From a checkpoint of a small multi-label image tagger: trained on single toy objects rendered from many sides on busy backdrops.
Rows from block 6 of a small multi-label image tagger, named by matrix and row number. Rows with one number belong to one neuron. Each number is 128 + 24 x the weight over its row's rms, rounded and kept within 0 to 255. All counts start at 0. Numbers have three digits each.
After each neuron's rows are labels from the 100 images, of 14848, where the neuron reaches its highest value: "peak at" is the part of the image that holds the peak; "strongest on" is what is common among them. Only what is clearly more common there than usual is listed. The data: single toy objects rendered from many sides on busy backdrops.
# fc1: MLP up (model.blocks.6.mlp.fc1.weight, 480x160), inputs 80-159
# fc2: MLP down (model.blocks.6.mlp.fc2.weight, 160x480, transposed), outputs 80-159

fc1.57:152169128119114159129117128106125115114155093104161106150129105131134116152096160158141121127081162164112121109108132099128132138147154119101134111138089158107173157152161127195088129122149120116140116104119065148162129131141135180111144160
fc2.57:130139138148159137121095109130166139107146110114155124156115107097118136170123109117130148140111148136155105144143115116096118110088140172158165118102172071142127133161100143084106072088119122085109092172155169121111096147121119118134128118
peak at: top centre
strongest on: pine

fc1.3:121155104096120112158129183147115115117114105168101103131149133133123163126158124120129131143173122203112118091158123107077150143151183120143166138118139139149144123135158138145136100128107118135118107117128154121130130118120113106104105103
fc2.3:136110143136105123121103092148148150117126148112142126115093112139123087134121092191113135157119087105132111142107196136155112104129155123148124143097180116125079134149119141060152146133119093123157154138142137132147120148092143122160155133
peak at: top right
strongest on: truck; from below

fc1.365:118137126169164179088157122131073124120145176152123132115151181150127111174140130102098138151129170180128097128121137149122140124052149133085111164088113112141144135126164175144145117152131152106152110121125128119164121126129113117108145148
fc2.365:091095105183177166122116129106110112106132089143102145149106133098117096128136183109137104129136123111107168125146139160103166131114156156127116112155140104121171134125155077100117085120127160109143171144116118089115105082118136124151104147
peak at: bottom left
strongest on: matte; from below

fc1.109:112121091151129151165154124117122106111118142125131144152116132161171150106118110115119116105111171114114079070128151157150146121130127120117137184153133136120134125123133130159158131142148167143162145127123135111146133143124135130125154131
fc2.109:101136135111148151109121116185125129114147075125115152087100148169094167127132203132102103103107122129115172130159054087163111098118122113163143128150149139120091114159159140119171085153156082124128139122130119117116163158139159137097148131
peak at: top centre; centre
strongest on: rocket

fc1.305:076128163079151114102156148116113127108163080110136108097150116113106152113083108117137117147166150145131131135156157140131133084111081110137148104119091148129189115148139101136122128094100105142115158142125152151125144152109093135113140127
fc2.305:134070116101127112134124124159141128148131157138081154113126159171145143150157106180142153114111102141137113131109108123110133140127117126133141163171095146104130200118115141138152178133156167142126097103110121122112115163125119136096112137
peak at: middle right; middle left
strongest on: from below; pine; finish: matte; striped

fc1.426:150171088126132118119147120120125118063161092131113144105151163162127136128061157129132106106129129116106157136154116125159155152124136159130118115126125117092151167155118145183120117135142159108138121124148169109138117103116114138105106142
fc2.426:141129109127172116136114119136132087151138126138145119120142137133114148177159116125120121130145155116150157103145129134140131093134137089133123138134079117138114083155104147148129162125118105109136089203127106135084097132098136174141119107
peak at: top left
strongest on: from above; white; pink

fc1.231:139110165166086123132129169092167146112109076098122155091128183147149124116131135119127151093109129170140109122101149100082158124118151091100157070099121127128106164133141150109155093107151117151150143117148134152122142137088099122112133130
fc2.231:090125099070133147110137112127082125125119109149107151164141127120129135109106143087126110110170080146125134125151109161128118122096111115156114151118113152113126126083136111123126132108076114165129140154158128118082115135131144124102092157
peak at: centre
strongest on: house

fc1.342:146137150121187136130147091115113087114166113116119120105127114138124106122129111115138107157154156129122133095147119185124151136130142135113103117124108137096192158114132140129069123180144176095147105163093142151139184078182113090118119151
fc2.342:089108152130134116120119107165150135110078169134156101096124111074114150117154167127115099121124088147106096151157101123072111109148116121129128113137121082107132117146122107085133145143124108153120129122107139134091121165137154117112146115
peak at: bottom right
strongest on: from below; glossy; barrel

fc1.421:140102059153141095153123125126129120101119105123147124095139133185129126145155157120109140125155113179163143123104180103149143133148183122093142129098122187138121159162103130153141102120108093116187110122125132118122116119107142150101149133
fc2.421:113122167107135113134183149149101106110149117149116144146108155077149108133147131133132121168128113083132138126117110117146192147097108094127146142115153145122113145066136131105088144095161174130145115182179114113122113123148140100131115149
peak at: top left
strongest on: table

fc1.417:115114106146108128094116116154151150117106133130087184123144122131174137153121134091136079088105088134090151131158123128128162132156123119109108150166108106121105150121121130143151130151160129105167115101192116109157133111118114124099101122
fc2.417:155075144191156100101152191138152123143087134088120119094137103154117110149100126171184148125103124139169126142144162157152100143084115095146142132126160106100124127130111135107123129108110085145108157122115149117107134095143047133150106125
peak at: top centre; centre
strongest on: from above; boat; bottle

fc1.80:149148109066106141172131165130132154144105107086098161158142085141153135135120160106150133120138127124107108139165131145122131105144136105150119115128043147110148107142154170125120113108169085158145120108170104155152134156125154164108123103
fc2.80:139135087116119134132140091121137125110123156140132144078131084080110135169134153099143127153107190137123141148142111099114113172142121149129118136134122114164109130140125099135142114082162075148130112133207122091131122094148136078123072111
peak at: top left
strongest on: airplane

fc1.339:145154135121150130146103123127136112079144086118132133115110115085142169074144090144096087105135116124140171113129119139136155137110172143095106146134107122130112163120103138158133107133170166156183131123112140100142156085158130147114138131
fc2.339:129112161069158151131153126103148146115148168099134131142143118136131066158114113115136070100187069155156163136117159134092148128129150080109117133110146097062145140116131123135138131083085125160160111097119133135098102119142141131138098120
peak at: middle right
strongest on: metallic

fc1.145:101118120163149109141135165124125125162121126154160117121109105140113118118163142134146119160148181124137105114118105101110108111135161108123092109103092178127141183198135128118142111105125148114178088119083139144162140109090121169107126090
fc2.145:138075140138126146108174148179166119125147159154116123099166116092106151163151142132151129157099107126145113136108076131131148139124120127113135147110168122150115146127120124130128142141169120136104151207127122106135117184106152133134144137
peak at: bottom centre
strongest on: from below; chair; table

fc1.128:122136090150145121130080177107094125088136148133144133114106144156146110129129152103112145157126156118167109095109171133154121121150086116118133157128111146157136125104141162143158101123184112141195132114111082110122162167135131130104134128
fc2.128:154147128114136109109101137136099135119104130130155145134134125111127104088137117147128111131150117170102136123129113123065091091098147140138125134167138128113104077149170128121130132141127083108154166130101117133137109088124091093114109108
peak at: bottom left
strongest on: hammer; level

fc1.345:122120117090139120127139105090147145100104095145135160079124096103129100134118133165118083125124078149130105149135137118144141069145094097185110102089115132098169113140115111135119126108125153110125144124117139106113154135118132122081132123
fc2.345:078103162147095129144116169150105174096102142125123078116157068150134164102167134147119124121135091134100121108094140117146108154109141125136127128186130115138129137084157095076148110131137136127097120163131148126119104115172090134162092141
peak at: bottom centre
strongest on: from above

fc1.442:115152142112161115080119116155090205115182119110117149126145104135111153132100133126103104146139161177155118128114162123149129159112155119111151136093099157159161173093129155124160110108164113120137108128120130130143192133111151120106133139
fc2.442:094149094099114085124108172135170120143117087138169143153140133139159119080141109115123120107144128107131128148120137123078134103118149142129116119142113133152154122154159096134137129100132178126125087084071102144150157129116117154110129121
peak at: middle right
strongest on: from below

fc1.60:109143138118129161097177161135085132140093123140118158135087097133148142109149119098122126166153117118124111112166135125128109151113124139122132147149096142122153132155153139116140095124146125105136170130132124161167179097114109105109103147
fc2.60:143145103128141150160117153164107114096104106171162163175122143172128161127131094123138168128086117131114143075121084140136116165063104116111116140145146134130102139090120134115086118131151165092104122136151140128080172098179160097126128109
peak at: middle right
strongest on: boat

fc1.135:121138114141190125087107085101152184090107143120140129097130125102096097121126123118087104085164109116108097100139146131159091141138135142120118129109114149105131127127101127150162135102120144124125137103139110139116127125131123114127127110
fc2.135:125144110150094111177081140112146160149143148136130116115137149156133154187149157147146168158120149102155128115119136117140150142122169154174149096146141087188111131120128128107103110154110149136100075113133154150108116116112125162105111094
peak at: top left
strongest on: arch

fc1.77:119176105115172137118126119164132111096176122127151111128121135151119126140105115117115085125118144153110150139102109146142116148139111104148119134135076151125153135125178115141117135163151154098113095101108115145104104136143142144113123130
fc2.77:119101165108123140177126093066149106154048152114147138130105131104106121110108124139116132115119137121133112072186118127112152093123129127107113087152129089089122124128084115103121077096096111140119162143162144142130134107147152137212118158
peak at: top centre
strongest on: matte; black; hammer

fc1.277:145158120100149121094115102139132166132188118095122149133102105154125147143107108134135064094125131161124081127139098071132125126161123139127099140144110153107130165152107104144105124108133152123151097141147145181139134122096154106111109160
fc2.277:091086095099126123152120113122134137139132113089133117123129156127119123120130112137145165120070100113149134133086153179100136083082114159149134135159159103098114169129108124125131124094105132136132135165138123108120129136094110115117126100
peak at: top left
strongest on: pine; from above

fc1.479:158120130180131147138120123140084093116138167126179099167078108171161116170133163169111129124127165161120138110107136080125147127106186083137120136092121141108122163141152112140149128155143129115149103109087130092121136102162137166125154130
fc2.479:102108115129126172091151136149183116128144114166094132099175127084111156120142100102150110127106146095146172116156062125112136177128073116102110137102118112176159146080122128122090155097180137140104122136170123141088107170121141151106128158
peak at: top right
strongest on: table

fc1.404:117115124085164197121135151098154088131156162158083125116184141147164117118138100082116131178156138114108163080157153150167153123137125144107164155120092111148121126114122152105129073111118106115126128124156081148109110136131089103107124114
fc2.404:102120121067112127135166131078139152124133149108149111115125126120109135127136079098119156119147126145093107109129128146116162161141146098136135104095096108114126049129112091141107122132141120081098129138170128174132143148102175135138126111
peak at: top centre
strongest on: matte; boat

fc1.125:150165093096115127163137151131162107076157131124142097124148110132153130147104186152116129151161157165141126134114153140151108076118165114116136094089088134106166164126141119108114105120119124111132115145117153118164105122170142121107111122
fc2.125:133106126113140129120098106127124127159115107191108130116147120101104119166123126125101163108115125066156103132173119111111143081121133147111127125121156123126156121106117139113101182109092164079118122148146174119114128111145153132141121141
peak at: top left
strongest on: from above; table; arch

fc1.333:180144088148092166103110139124128095156111159110159140105110144173129139118103148125145149110055189114139095097157115099097131133138142107118145095099122137118142065142137178133121141127100082145146164082135159156139142118129084124107146099
fc2.333:159111124077134141129128108118108115099118114173118135147114112078090095134097143180107121141166119108114124146131119140157145054093131159140138142111084160145095162135105152164156149106108123096127115137157083108118170116156138136105131158
peak at: middle right
strongest on: orange

fc1.242:145184091111137113158108162151095161127160095127107123107110152167144140171118120113145141146138130164116111100119140151111158090136180112157160174135145147134125144157167172153121095124135128113111097115131130135144131089146104123099137081
fc2.242:117118101113109121152098143121145191135171145097157095088151103166126164130127092169156141147101117113148102126115126136137137111139135147132147100162133115142086138167121103119168110129119139099107138126108158145169131144129125132159153122
peak at: top centre
strongest on: truck

fc1.43:144173128141118146108100114122101110128084121155171133149093112142133175099168108128125076145111120158182094113109143099131134134145135117126137138145122144101107121126132127155121118130182164112156107127122146129173125090138130112114121129
fc2.43:139064165084114108143132117157150154130163165106099165109127177149165113136108145128114158108138100116129088145119156127126142149117160154148122105181126108086115132122133156120153180145131142170119132132102108125143090129152072118086149106
peak at: bottom centre
strongest on: metallic; mug; lamp

fc1.170:133145159083118149113132128143152092111138099137118136069115105148163127124119185108126143122136142143112102126173147114138138080090122128141142107133115146137128160160099141160108104139132126081113148083121149131129205104173161136095122134
fc2.170:125120095136120164076104145150108143143140111134136118114130176125078155131128133133126134106118119117110155131107121087150169146096108145161109090157147120117126110097100125161174134147173110168172111136116094142095179132115135116131186158
peak at: middle right
strongest on: from below; arch

fc1.148:090123084157138146155120145136152116103154112138127114111108122139112127156124165156155133107122129171142136120125097082127106131122159121120146133109085178158152147172164102132117116122124123134105094109127139131099132127098125175113133099
fc2.148:109137111130164109091124112139120148170146085142178112162119171106134129128139112116112149144120097078144098097144118176129182141107127155111149134131181121125133170099116127127156125119153187079169135200145130083146147153136157120135171142
peak at: bottom left
strongest on: from above; table; chair

fc1.39:129137054138149122147088135122114126129126098118139131077097104166130101123104116147160140095118103130146188120113111095137130118137084134104126115132091178093160091170115141127139125137142164134150124124083110136152154154132092138109154082
fc2.39:153140141118150146080149111108132105096125091148175105105146103155119156134115155113119157119161143122101108136128150167125147139118148104157183120126108125102150125117150135152182155106100088088132093114131094129075118092159095136128106139
peak at: top left; top right
strongest on: from above; rocket

fc1.266:127122141123179143132106146145142155119112149171105138099156136108133102135113131104076096125177093119131090117151143151136139134121117181122112182163102124110102120116121129120100094130150159135129171136121149138114117089130131090114108110
fc2.266:166097101106124159106088096120162121155125099158156099156151136131138140166099145114150148116079162128178113122141137166089118168099126119128149088122128135142115173122111145109094119110135058114136122124170128114145172151160132121112105160
peak at: bottom left
strongest on: boat; white

fc1.248:110151167179097158139140085115183128125132102134132136097125156121134151123147166128120149126147143143125142141145158097144146140133151130144128145091122118110128128179132134118108083137162154146139177108161152159084128110087095117089163105
fc2.248:151135158110149144149124113121123106118138108169067113111144110158148080175131152115107125159117131095134108140094140151166159078140151106165138150157124124121140132127125112136088146097098130130086112110146161111128098075125111132088074123
peak at: middle left
strongest on: house

fc1.274:151141111099152123122152129085143148091109105093189102085170104137110118135146140135126120069168113153127103109164159164158075105107112127144134102111112158101130124141139124129133124082139088103120138101138109138127153138110099149122132139
fc2.274:124126122139047134132125109133135142131142174122124150096109126143171170092129156144131127152100123130099156095061139134153136143131143154156151104141142096163099125107158118131111143173118149163067125127102133137140108120137096150123109081
peak at: top right
strongest on: robot

fc1.247:132110124138115156133158157132128134144154154143153127106123122095178112138086175125114125099147169109114136119148133124140129128103110097146085091108090118123165118156122105110089131147142140109131151096148141175129118097138104130105157167
fc2.247:121104126138164140119163109155107128148159125135119159112087135145117080121114128156145125135144157156093167121113137122133135113124144131152134159137096141106143149164132127116144128151066138128145133127090137114153101117085112121164116088
peak at: middle right
strongest on: ladder

fc1.51:132163155109125185105184129175123119131127119120112129155135145136138089140145099098106146142151148113112123136174104111145112110164164118098118125123125153092152148168137143129118110153144107107128112140150137124127126085152101160111128094
fc2.51:099110114122083131113111148095134128130134146116174161114077107158127129105130148147131122125106125097131123139080111150153167131099077123140200164129135093143130123098143138112161144132145107156153112108077147105112097158076136144126164135
peak at: middle right
strongest on: sofa; car

fc1.9:137129127134146130143123187156143092137126153100117157143144117140160118080130136119123118149137131128108164119146140093149121154066101129143145120079107124152129118148121152096107062131151112163132128122105118155164151149166101104117120114
fc2.9:097124138112102102119153088101136137132170159093127099102132169158089146116097137080149115123151093168117095105108114141157178168170133134151126124115115093130062076116130106136095102126163111106119131178119108152189155156146134113150137163
peak at: middle right
strongest on: car

fc1.215:148125114127165159126145144125162126123105149120138148112108139120112141117155136146134134106104141168146116122147103093129151127094149115115127114125123137111177143103172096128125116088129075103135116109101177158120151084134125151103148130
fc2.215:106139107107121148132121132161121113131170119139109084114081079138145126130140103157153049117123111138126169123086095165159144132125131166100130152131139141120105158139074150128136114160152156168148122174077080100123159179113119150110187145
peak at: middle left
strongest on: from below; chair

fc1.405:166177100154157131118080155148100130089133124093149192137145104152153120120098133159130133138168130147171128135119141107097123132122146144075109100112118125107125119126149162104110123117161176105138107107108142135158141068130138089111155141
fc2.405:129129148108131112112125131149117105135147164117088164125133115107175104115084110123135141143112146081107125162086146108136122091112113131114117165158117128105155136154093122145146159140172134144135141143098125122148124157102171106170134145
peak at: middle right
strongest on: trophy

fc1.473:127175156081129144096114150122091155120178138162094121114129155111119124163110119087098087095152123149107151130148136110169142109122120142139099116075137159131161106101125113119138099093121148101135121118153154175168113107140141122072065153
fc2.473:102107083145128136132108110179101146154113113143182106119160119146160162135158191123123090133130121147140137118114131102087124135164130128112158150161122127117130118124129097152099145133149105094170111127142102120120117108154168154166123118
peak at: centre
strongest on: flower